A small image diffusion model, trained from scratch: layers 8, adamw at rate 0.0013.
Rows from block 4 of a small image diffusion model, named by matrix and row number. Rows with one number belong to one neuron. Each number is 128 + 32 x the weight over its row's rms, rounded and kept within 0 to 255. All counts start at 0. Numbers have three digits each.
After each neuron's rows are labels from the 100 images, of 14848 (inputs lightly noised), where the neuron reaches its highest value: "responds to" is what is common among them. Only what is clearly more common there than usual is listed. The data: single printed letters, digits and signs in grey, bent and noisy.
# fc1: MLP up (model.blocks.4.mlp.fc1.weight, 1920x320), inputs 107-213
# fc2: MLP down (model.blocks.4.mlp.fc2.weight, 320x1920, transposed), outputs 107-213

fc1.264:142111099050101075191133114083129142128105119134122053145143115182130081088121152138161163127114158112152104129050139115110183102111135126113130086119129135053120132098105130158160144099062163119143105119085123118151144175137100090131119175170099145105159047139038141139126112137150092221084123093173115110109077097172108
fc2.264:040146120099120183152104092128103167168112150161160097145170122171134064151162098095103127118146095153147172138116134128133149120044138089113168083154151106148198136106144130110089130147133119136124121113112137143106117145138145101167152123108182107127145097177096136183105142152111150165152198150144066103165137127013083
responds to: the character *

fc1.411:129118132164104152146116129146133124100127098136109086098123096131148096162078144155200156133143189093136072143129093124143189150162121128133120121134034065117122086097116140145117112149088176176109127115061105107164113147076122137119131106149168162071140203135083107113102099141194094176110133189141126220156158137129163
fc2.411:180155104149163190123192097125113142123076115122117169091128048157176158149103138159143080116151129111146180137102036124051104087121139128103129107126081105192046095106198135149167042068188134110151149131118116143117096148113137147100119164180133124168106129108159137143142151110122134196145121121117141079139118111076122
responds to: serif

fc1.616:105106144075112162154155137129078102122069136093119110167095109170181117097137140169168140138155127156079113159118100104094166133217115170138131047155044072086119138116122097111187190118091155162155106136058122137132144152126116065154104142128113151158147163192137109138157064125142110177151145156165148165103114124185119
fc2.616:124142105127161073138107113095150153203091099102173156127137123138149060106153186123127142103177117125108092118098137138125117108151172134095070081137063194149100130102088104124191099129173168118114162160083079113116102093119124088058054133128153125136112054142168118128124135166079147127057084142153115111130170116136142
responds to: small letter

fc1.477:107111151129146127107102167093180158152139134105102187119126157088109143127108142137113087107145156086082125084139145140124112106130175205150164142117160140129174116120222076137087229136179101166134116102225149129126126091137135138173142143179098114141133144111119124135123153130069130082113159156085146082119179095068106
fc2.477:138167088099143066099088065114128158102108152095131126168090134159132126158145129150156153136136038103109054059116112134146187095130127096139195101134103106178026137147086132107130167184144172118147148115102127147121166129110139141089165126089079188145145104135160105113119118138143131157160131123074065107182151136145108
responds to: bold

fc1.715:142080135130091091117125114164183117099113084117127121110107121146177108178139151064198132111102102090072116146148204106124118145127193121135112115118097173099162121122147045108144152105137175146170107111155071178179109163046134149125160145141065127177150135108153162176064110180139129146188204159131123155102115159101131
fc2.715:091148101120142164125132143160102102181107108124139141125137109144111123139144104131140157142091099117188102148063108134136153132129162106149151151080131112147101165094144121161088073149103121114117167136197129136124095151100115110113162222141129169127141097092133123111187135112104153118167059156126139117126177070125137
responds to: bold

fc1.183:157084126151109140192061125096121129139054119085119131133191156172130113134153154123163114124150121122117128075081110125091146143094179093137150059115121165061122086151119138130141157127107202113147131113059146126133066141111226138180159155124185142114170146119075151090135149156108102138077131122130049127145119122107149
fc2.183:119141107158133160131095131151055115196064120213138098127081116109126099118051138125149114117132112130114124168121139130162137148114166133149126043098145109109142128125137151106147238191108125138142048118135145115124184178123137102167109162089122131172104166096098100179127149119134148125136168133151078141164138129110140
responds to: the character *

fc1.121:124136109117101123155061147167140103161106103118128120146084102104107127130194192103120138140148106150102112052150100150114154133091134144109143111109141086130065114092163081108174134131133141161134172119020126112113106053100158086136109137128162135139132163073100172123184123130135117124086138186172151168132188129149114
fc2.121:103197088153126142148145112058122054194108120139144070047134105100181155120123163131128112062148174138186140135235139105133140117091125120109181053128095145138144115157067118123177121158120064161138146141180143150125125112114131072166055087099179078119118074220125128169149137161133094127132111090164068168111078133177110
responds to: sans-serif; capital

fc1.197:162147122187140147108154135159138152136049128203090189148138095116120125099101164147172102107111142095117141080064130139149088130194103195138097097127102099082179084199102124110196146138081138151131139094159173119143153032109140099131111119088137164124148115139130150194145094211125157105107123143132142109073124117170161
fc2.197:168122139107134084076132136117123118151122048155112138111108099159088096147130157127165131190127052152145139178075140130145143105146113120122117127173096130156088155078099106120178123180093116140117049114148131109115206125108140101204136112131147121132136169084112181116116125111095093055147087111129168130138112144101163
responds to: dark on light

fc1.675:162144117156092140146052158095117052081062126059103091160144116161178080100145176163183088150133082095070058127086126154095197124142181135148143116118073138126159125132108136104162141101116233134148147106088152114139113114114201130158164162102158162135167066053091158121113114177200110204101122125194116138125114128109145
fc2.675:094165139158131142153164108165080141188142112163124107164093159144120130082165103139165121165108129141141144125077139130134104119103154116140110086104124137131255187108140129065099134083157095147129049107130143152121131081103146148117144176122195093141097136122126095118161147152165142111157150135196074109094146133089119
responds to: the character *

fc1.132:117093086120082123146156199115165130104120080184110190118090126124144147133111149130122103095169149098130103151115115106118076102096119151164147099114134141100109181117149111152170105104077147105146105115066127110105131106106093180159101141044094187133128145074190132076123131122023103099118178109126142205096158103122088
fc2.132:161078139069090118131095147157136095101158150114102178101142098105125164135205150138129165142118135154162086158082125127117101121107107164077102053127082128114163049165154124161110168143128123110138154087136122131131074098101135086144073129050174034164114143231247166091092129109127137065104048103161133216124157110177129
responds to: bold; dark on light

fc1.68:172127173123092171187173121122199146112120099112131060137226078122138082219134182093157167079130145109172135134053061172076152108163095175136163048097105124077116159124118131135090132163146118152138147158063143106152105177109110150127132131098111145115135077139076134090130139195104130115142132148172067142128157116081112
fc2.68:036094133077125143089095090153176137161103124154134129139075095135162171161131149120140153136119161129079165213116144109090181107120156176157135056132168158107134117135031117111137093137111141115125133106110121144089081133110143147166106125128156110126141103110122110111095146124051115093141196147147140107128095122206138
responds to: the character %

fc1.227:128083100170128068141137113114148093127091130169086182130142149143178144135218145153134126119159169095077116163167110130124098163098149084120100136103142180152240116144177111157088116158189076101157137157140118151142044156078149113136164134089171098168127138079165140202170125144197149116106147117122112122181117109140159
fc2.227:081145164109125095082140092121135094147111184168115125140075168135135132117122077127110117203108077165115164123113170134127116080121145153137106114093170129123170154132107144169122080121092200114135078091155142101162084097126141142084163103149108058114123168107102135090142134135129082070090132147161156156168146108106114
responds to: dark on light

fc1.726:141122158075115141129141140116132144116098117081125091113179100145155098121122181181150121125124121134089077062096132133093176138150107104121166072105152127101107051145119139134155210097096218106163136117117175138153123130114197137160147185072140153143149061120078116114145164153112093140115108170168081142132101113115117
fc2.726:133112075088113190118212117088102180185074086154121123112114104140104163110140141102123116095126075104105143113119104123197148129000153124137161076154177161078204166160099136147115155082102134119143127128146135122086148120118146063169146130125130082138138111120135138206127143093170130163121138117154073136126164121083100
responds to: the character *

fc1.446:098123117170111140166132099067123109087135081126093119104091131117196142172119144058136090135139109133100122156131086149113137140144070119098114062094085100080171134121183116132161107111084120125164095154177092080142086079147116112149151119133155170090112115093120161173121154113168130146124107118122108171126185133128119
fc2.446:131110140176108145100171092155119149075059121091122095106132162106173107113162147123098085163062127141122140104072135116126161125117162168095150114137101118114097105134113134190147115119100075136136077103088122119137109104144093114045095117064152171123145073126140139085178105134101125148097118136087126182141102152162125
responds to: serif

fc1.524:179114151102128081135054123115114135108151158091107094121118115172163086182133153126136137120154143120093074113160112125128180156121205103153141142111132137156162143178231072125090131161086148142134127126096144120115122103103086145141081128197113158163133085123044156157104158169126148141118188149131157125151087148168151
fc2.524:099093145182101068149138158111148113173115072146130103096143120154124131102111143111104181095175093119159085169164132131157148167159142134116103095090156089146074094162114109085163103182119142146119076140137135128133213174138151132159080161133157135144126103109114187173150116111147102103152084118130057144175120135105153
responds to: bold; capital

fc1.651:165149190131098084136130205078152058200078150066083108067135157109157116135145144154114136108103153077113125102112096115123154122153088147141101124173051127181121156114125105131070103138104132136138163118136159129131110119155160134148174152164170142123120113091098064143110130168113117109156104143169066155098159106109204
fc2.651:107092147122121161155069155163175110143203089121148125120153132096118180124075121146145087108141155134166108184154112109144099104174108152132103138123109153104146092148091111150095179167086097153126177153156122125178171099152159122161162127151081082094145137086127165120103118147208113159119078132103122129089106129145150
responds to: bold; digit

fc1.554:182114167140132082112127094107132120062128127157120059186118142132125116144151131157172144131111198117127107153117119125107175100136090117133101145104122156083215170074114092115103110147125229143134108122140136126112114096105165091158130174150150104099103089085093173212120122105172119224124150134145154168138120122136152
fc2.554:064146152157111119149134141082124054196110124137140078185178120122151122146101108099134130136129045125131175047125094117133131107160130136141063160187085133135104144199109137071121085116104078116113130129146117130120104120115126134063110094170205228121152105206104121154123142147119126130170162121119100079113089127121114
responds to: sans-serif

fc1.235:209069110169142138133140147160153150133147112134115140072115171174141122151135108087113093066212134121056132130103127133114141163224114154167096118115079134124128135142154080172170089153205097135147051106099119106142134087130123168146124138149162107124141100138093093153098164140101146142122155149087171119100155118157187
fc2.235:155114113139102106158168150101090177127136129154151125095161072100097177126153133155126133115165130146182135170148138105139122133134053194128091195124172135083113087114113128114246152139107160130127115138080140135109051134124136116145153124224135132132106118132114085099122119111183129212130172127098182160158091150131179
responds to: small letter

fc1.685:136113089076113092129125148123122132169161119155113182100202100111145122090176123155148091063124132116109131101102155142129132084159090168170037156120145103147150091109107144164140175104088197150148128115090151121121156049141119213125095167115184164105140170148154125180128137144179137082098130144091130108100144085129149
fc2.685:129109125115157131119161136156077161104231142089132131223121169081130104123153107129128134188084073117138103110102119136103097105218133168140177137137087129086119107114088139095105182180177089124123064122120110118149142094134141156128156132102087131132137223174103123124127135133127122209142097151148172115082136092099137
responds to: digit

fc1.239:111128116118130141133129143144153151171126173105143090070183121111124133138155116109090094064172144098167163155154111168153126156103089097127168129099154135145167147105141101181092100093176093115107134136115156149165105136140200136175118129139091133150102039161092169088118109132102124147140150181130121164061130096122122
fc2.239:118120120120096186171104170123114112135118055122135128121123137102108124167108147164130112147101100195158149166062136147149131132133154146168160173079063123133110121141114120113144152165134132133129118133125134118111108085156139131124180109082164128135114150096147163071080130101116162163095172110125155124126139116109144
responds to: digit

fc1.665:143144104144142126116130133123132124155086128142060126110139126104114107175165181177180130079125097047165117113127125119078145156172116129135153102141108144135129118144138117147132156156127157183119137078148213193145141104099177161144125141155123146107184146106125076142055095176096103146109156105130105145053125133116129
fc2.665:143144188130116136156139164128180185149137110131135131130098152137188126128193108122121163128126170133108108099122086103111136125127071068135110190134123138114105087133085113124121114127146145142139085122125128123121111152134141114104115077095129142124099119134152100098142131141127055148139115120097181135083190147099119
responds to: capital

fc1.433:127088155159130145160142122139138139112128116151113140067133120219201137145143122085153095093166126123086142155124120109088125143172093091135111065124095103068133153164139078176201142121190135120173102109171109082099134138114198139154124137119168143102139133119094073115095117125117119140140115149114086138133134122159169
fc2.433:133119106149127135122102112094119157125122124162126107080131080140042168141105118121114170128107161120171070155120108124090130149097088166138094141069161163143170113100121114143199150107141208132113132131149122085124099160124106110145139097197100207110105138136104136108113127126144152202160198128086142122130097117097093
responds to: small letter

fc1.114:163097148099118145159125095066118150181132118134096107121087081141127087142090144081131111129156180133088140116014130134096141144144156075117173126113134123111130167134162101144090189082081148109159121155153139115147090165114120157143056137160157173112132189197062130086174142120114109159085149098118137110049114122157146
fc2.114:103182117108122017128171102110154185153065086109148119125139105124141102113090139124115119145099104111133110122175163125119150124090125112096105215138120135135068118133159143100188186114107147135111174116040124099137166158134109103128110132123145043135108088094098110077127113102121152091113069113104052142135119125145154
responds to: capital

fc1.372:100063165084126096108163144114136188179150158140112125103078119187139160144109161130160078129125095126081125134089141115110106107073124127156102186078110125149140168129192125164101161069095091134164129131116126120131145161107093106136135142219088126136157099164106151207139161101125090191137165131066125165079098098170122
fc2.372:105141106163108149121098125145164149185129065136106119033168215166144134117133142105133168145099114118149091115095143142156164125056145070120173115134123111101206152156124126073098105146132075115139162142154139127142151140130115195091089146125106164109156186149129082087139127134059153157138116141073101117136117121128122
responds to: capital

fc1.603:140132133159098126137088156136143166100085090180121088142157174129161115134180227145168145157142131116106101128072146129135144121079190131144173118145097143118150138122146115119147130136122157149147164150052154131151111125121167110164195147140134114150138127130081170038129133169148102174085177161163076146153172118125116
fc2.603:126191101142119123155168155120103090137120127166107153105072031134148162136184140151106101130143208135132208140134143124137107149175135138113138099108125129194092093121120128102140161035132079143109128111079124131116126135129106106111121154100153159132128130175136136122131119142140121138111094120162110099142129086131154
responds to: sans-serif

fc1.209:152118152143142071111117163129126133187113147163149084126096089067094142111094095203136161107129158098151130084098111093081148043179196122157097121138125148120149121121142125160081143142100139170132105075115168103104082163118123129137124142112129122140173131120133106152079098150106126124076116159126140152110086112136178
fc2.209:120106147141150114172083129194149138112201124145115094170156141134169143096122108108160085171116131147108158072179153115141165125123201117127104152129098156172081137126139152194059104096147096116096076117144127136138118121114123088071119139138126094106133166087142098134110105134077138132168123083138145117128135138148164
responds to: small letter

fc1.117:118098098155108102130124166085197140127083121109132158154120139089140188149145172122160084139151151107115105117166108151172089099131115088133104142129086167119205200091188125117096176162139077103154133144218123135124108069123102085151114147042193128111121161106139159191157112100153119152129160153046188128120171114132164
fc2.117:183083132169169161138124094106121055085102136067116136120137157192127127153154081134115123101146112115121149091138163111121164135098143099131133078174146117106107105061170150133151128124133160120127139107093161125120130070139142137097139138181131140138125129136051159221137122108162135143153210110140044059098123116121131
responds to: bold

fc1.720:186120136074120117112138128161079120209128145124099082149131148158135120105139110093126130157134157116116050077093219121190075122046164111122103144103098202124116118129139110104120153140056151124143141140076109131156175197095136103119053131145044151112131143147127151159078149142162116104122158117124150155112055120215118
fc2.720:159152125139153170139102125133121142121135120073113127141140112106136131162159102120106119131112089102113141123093159149167206176091140131128115125091112102128144143109215100117063059104096181151109071158150126152113148141106105073120201148100095075137120090151125173152149115127152108178133090143125107152155104155112172
responds to: capital

fc1.181:100067166145121123187142139084129176164110076078118146171102180125192102165172152084126154144136114115121072126105092137137147144107140090109094055105082090114156145126198074133096151124107093096135070143104124113129053058081085103156125132111181184147133107150122197147092215118076081104063139150125162126123147124101072
fc2.181:147178138194126051149118129182160115120131090157113162075119088108107115161075189139168148157141177128134105083088114124131097126145106182118102140115166080157117098188145136148095174141139148122142126156060118116157200142105081175108158144153030222149148139066125181130130151128098137112055055113079141200131108106163192
responds to: small letter

fc1.85:149137095054116180173132111066191120111108121090119066122113146197127055126142175153164116107147171130163096143058089109054152095186161093140129085127097103078111142170095113138078132168170157144120131087143139101113169157115088153169150142104166176116197114089034130103120127179137102179105141144153122120122133111091144
fc2.85:070140147094116159111096135160121180181092173106132089128138088133087161119147097126096187102152147077120163100110141133098095099069149116150086102149181136103143079132107132136090093091108132134122155118107127159096139202120124173128166140115127142137126051125121112124125139136116101155136152134104116138214116113132161
responds to: digit

fc1.4:082139162116099188171094159105126155178139058099111147132089102147154155172099142111109113146166113118077070103048133132123130141092162112123148144127126151141122152133182058117079196117118103123167101136109129116179048059094109096161097122131159156195140098145121116101093190113039091154096152124126130129050154129083101
fc2.4:137096167081115044146120106085125115064179114078120129153171086100096136112093143148149127114141089120155077153085104127100113179082133143150131110096141118108115134135145102133121077184095145130131063142126126118122218099133159155088145132139098160125133100122111134153128120131135129128085118126108141149170110152123196
responds to: capital

fc1.9:133127170177115072119140135134163141121028070064120091129151137124173120162226165151155130160111184082117072161118117129135146180133143084132143106104141126137143149123140117110100153141178082111172103108051155103107084136101140131121100158147161164145138051136055114130153133140190140148103127173133145137153118113088168
fc2.9:130124149137133064173100146137108158144149098145118148125094079134148191153103126128128123071111116090133117168139115141057138138136190117122095096138103151078161117134138119133191076094099107103124083137096129124127094145108156157159122154112179152131126117118140099191119135162097128044148046120082208079150142152149141
responds to: sans-serif

fc1.78:079066117101135095236154142093174171138098150081123125136104164150112109153195130109120102077157086109142133121147090157146136157157184151134012088108124103104160115125166114132126159154144107083138160097171119119107150128090081117131125129105155126105113108174168147150104127138163103169103204147099112168140155126161079
fc2.78:087123125097112157140161064091124163099096107161142134210109088101153134118091107137139102170104140074115167101102104127154074119179130143152109143159143089157147156117139156158110121078149162146148080145112103107095145104144149198227145115165120170118142150142160069164126145095209131149128138153126166169076097101183126
responds to: the character *

fc1.7:095070147181145161110157119118150113095157135165100157137164206122124122115093132148158103115105183115151111088128120136149119121100105059161128160117171152159160071135138177140129163160145154153108090113133130104134149143138152143110109115001142131067167146139077087097135135135111109152088212108070107143121122092113149
fc2.7:105178113088076152127103073122113153063116105118147147125191105102084172161199134131159120137144164124104085179143151114125125147125129121128088130118126143149124094151205123124163108113163086135154146146125153115160083142121169136148101105129182139146132136084140105088197134118132119098182117138065112099178154114170128
responds to: capital

fc1.80:159115157077128106138127122142160123160140085128091094060089075159198091170088120119100128081170138092123127134098142126054180112152136143164177130104148094122123161140231086165074150064134183119130167122151157120150020160070182114160118160210087173185136156142124118135115150122131101110137153139170124145085128115150112
fc2.80:088078124034135064128140162132125139158122118082136170158088057104093135129157154116125125156199127148098110117166112135207150120096153116136103195108110125132118102143081117144161148132097111141106050115182104138115148140130107122113126162122222138158134073061170144118171132139130114137091127126074141137109136107105116
responds to: bold; sans-serif

fc1.503:175145166130096115178084113077120113067110083109087120112133120194183075174137194082197148152167119119143107122216110151182146130134182095132180112096091109166130103150170109096173133195096170154111157143105135143145081120065085136136118126176111185139133140107082105105132131164169108180119172120185148134146116145190118
fc2.503:090155123158122089110140137152132116152061083152130095083125094152107161115048154130137139085149157149128094112205149100157076126168137124097156081116152120156082120111148162082162121176148163128085151136110134123162218120141168136141120166104136148153123151104113147149134131108156117114115126130157091137149139156125165
responds to: italic

fc1.300:166154103100121155146114173086150107149125164177097204117076200127139139074150093151102090096140088133063119089201141152140117109075135149139037156137085173103194094177123150176114115072136142131139128084124136090145124086145150137194174158102079097109137087209164165189148090177177132073113112118095095161114094108163173
fc2.300:158084123101142085137134053164101113101094077152149137077147021136137150170166166146118101112179177120111160164166113138172141148047121126114048111132167109150137136158135115153150149147157075138129091133166136124131117126158101141138112145136105082143130104104128155177136156147107140155133118138084095140117115104064145
responds to: dark on light

fc1.687:231122118154102119113051110195091164120128085098131113134181137196096158125159105111176136140131151117126022146124180123142105157067171073156140131103025128133133101150110101129136116135096195132130161085125108151161149160090152095124171127088048121143171206146164112127120108127108088141137127174120157195108062115156146
fc2.687:086091105075139120082109135147112111145115153223115091106075113096145172120114105113137123058160153112131118166083097121101158126120163140113068114130212076133103138136149143197093062151172146093129157132160143139102144080096120083142154162077160148119100115245102142109138091120069139243120102126154148094151131131120105
responds to: capital

fc1.750:166098112122108137131119132147150143138140094161130136049098140148112137107087116119115118073097127111054142071147121155106093102106068161164148136128135143102157130131143130195209086149114136113155134128147148130131098170119193138170153156136074097177124097131141094184129117142113154178146168096081111151045163125175149
fc2.750:173132099090108140143122071167114120140141131174136134070123047140102116151234138127159127117159136118116163082111119149107128120136119164155170186139130208151096177138142127183185138072099081116129057135135134150119145137121102155072151142109201164120137088152138105169136129135104136121144131109078163153091121124078160
responds to: digit

fc1.662:159118129159095089197140125146181182156053139096115076150154133083165103136132129135205099155119117117107100097134086126063157144186156168111053000117110099127156137122103115112062084078146095121170083146181123113142088109118112121132132163136181151159129069131136115111106144135150122161105166103158142171154080135121101
fc2.662:075073166102117100140096163108109136069154186074135119214110149121133153170175111138128080190126076128122124149129136156153108088129104142133161062117105143164109146117070103088124087116135101134123104104185121144146127110121125143158168116103209173115092122121109026140128122104103105112146125131114221142064138099114058
responds to: digit